python train.py --decoder_layers=12 --decoder_fused_qkv=false --decoder_layer_scale_init=0.1
Rows from block 7 of the image encoder of a small image captioner, named by matrix and row number. Rows with one number belong to one channel. Each number is 500 + 50 x the weight over its row's rms, rounded and kept within 0 to 999. All counts start at 0. Numbers have three digits each. After the name is the row's rms in percent of the matrix's.
After each channel's rows are labels from the 100 images, of 14848, where the channel reaches its highest value: "responds to" is what is common among them. Only what is clearly more common there than usual is listed. The data: rendered rooms with furniture.
# convs0: first 3x3 conv (encoder.blocks.7.convs.0.weight, 96x96x3x3, standardized in use, each kernel summed), inputs 48-95
# convs1: second 3x3 conv (encoder.blocks.7.convs.1.weight, 96x96x3x3, standardized in use, transposed, each kernel summed), outputs 48-95

convs0.22 108:540503491454484449378526447442561519534524457489528368468547518517502573551438589507467467457528507505432495558502545522428515553467503556471506
convs1.22 087:481444490563454499527501521511470451498558473503529478544442506567498527480566467494524483419567510529410561544557549482427480404396467460479539
responds to: lamp; largest object: lamp

convs0.73 078:539513541440530431505498468514430636515429477569444544588503475499438451478485468629578501379606502542538501467483573491513519567454491589508488
convs1.73 102:504521566485481588491612450552521463544557520508505501522463460456470355438571507543566453398534541508438464501465467518527461487452491501468464
responds to: table

convs0.87 093:515515478539498548470437474585511496526578509417616591552549586463520530523423530472426508495605508534536483533442473493535500525509558417449567
convs1.87 105:339509470544519496507462505579507477479506510507487519545502573432487481496554491459522497441466490513424618541453462505428568528520468450537479
responds to: count: one; flower; largest object: trophy; largest object: flower

convs0.45 127:409580481434539560510441508487433531535539561520465535549497478506418544513403504557583349451462535472475437490430399458547482535514534453441530
convs1.45 114:469464569412485496560582411398503518519551536553443524401423463583485518472562532500570446544491514501580564561501491495494444565516489479464510
responds to: table; largest object: table; count: one

convs0.56 081:435477350598579513478547426610545483472436430470508507472499458501491542540475485387536527455502438571486476514467493527527477571500470456532537
convs1.56 095:503553550612511580475556524453471467454574558447520489518533430473520442488539570467478636533392492428467559403523526449455499408604504450488499
responds to: count: zero

convs0.34 097:407509507502495523421491537448499468514600384442407523455585516500539546465531465442488573494554489492401407512480517553475458600571536514415526
convs1.34 109:447518492559473518630500501461437442490620553492476505533492461475502454552483525466567528444444513529478551442487568355407490534633374468518486
responds to: count: one; trophy; largest object: trophy

convs0.54 104:501566500514388561528464493471567475519394529458536493541509418540467568526487508519397521539506479585525532444498502476436447479511417529475523
convs1.54 119:490412420460575449555470523472471472619437547459476469422605555535473458564452481514456516588559396513548508479549514505427603529468434509570477
responds to: lamp

convs0.83 084:515531421484450496554471532516427505428459526482518453553565531438549510418540473497583551418515498582550512502514455499408496556493398480454528
convs1.83 085:510458512546565427483532521512435450567562538528519460422533534588505472537561496616403502524542450580486409506461449460505481486477360505442544
responds to: lamp; largest object: lamp

convs0.28 122:495544443461453572443551530446441485500547411523422451532547564454466506479504503439535568440457559586502507556517473541491578553498520510473524
convs1.28 097:465437497442474429516494406553532544460505482489408448464537457513547466437562486507526475570436456449476551590581497557508473526470541544467590
responds to: sofa; largest object: sofa

convs0.36 090:419557588473385532513490569498508539418461435490463508474545432521384464558526509488464566442520543444506363538489537458459494540492469523536565
convs1.36 079:509544502503594455459500619457442566607574443531544389538557530554471493540402523513495461472580479511502494423507515529430506526458503473580432
responds to: lamp; largest object: lamp

convs0.29 101:569466534427482505610429513475449447459484446470512462364513431447422539495421523553523571535559593379522546501552443465496517569477494497411508
convs1.29 109:394440531514404486488584492583486436461539453556511485489545508487401488482477593437577501491504548497470550536516468422476508583510478397520544
responds to: table

convs0.88 104:489562535546481468443468497558534510494540439488494407564485534447417524476430445432526644531443427516548563469637487473490512501538386525522472
convs1.88 101:623501474538504446491485471452564497543433324554408506457548466489547565501536479509521510475533509569575415551524453532524521605482585539517474
responds to: sofa; largest object: sofa

convs0.42 067:342474562529493533551503533536482558507474484478466577574606388450492512466555490508596514469498487494421518533511446439560505493524486426485673
convs1.42 126:612528465482500522518406568570532577498455559459465453543525444525615518458431433500471621436449449508538416406552505502604552430497514544484461
responds to: lamp; largest object: lamp

convs0.51 072:525501498469473562519513417548483507505523444446488499511449537468463504459534543480497511516528496435502459650504433451510481564557546518418550
convs1.51 123:477488537523480468474490504604527522483574529422516453509510546519457420437473354485465551515474489386470511483475477527611477444486497498517531
responds to: count: one

convs0.62 092:481563436498527508480577583474500502614520529470493483495639487461479514479451495462458447535365544603421471528466500465473563490432481510461530
convs1.62 090:454465578505487461460548509470459378460551472491433510503436502528400449503488494470514432449477465448453692607515502493477531443446589579532583
responds to: count: one; umbrella; largest object: umbrella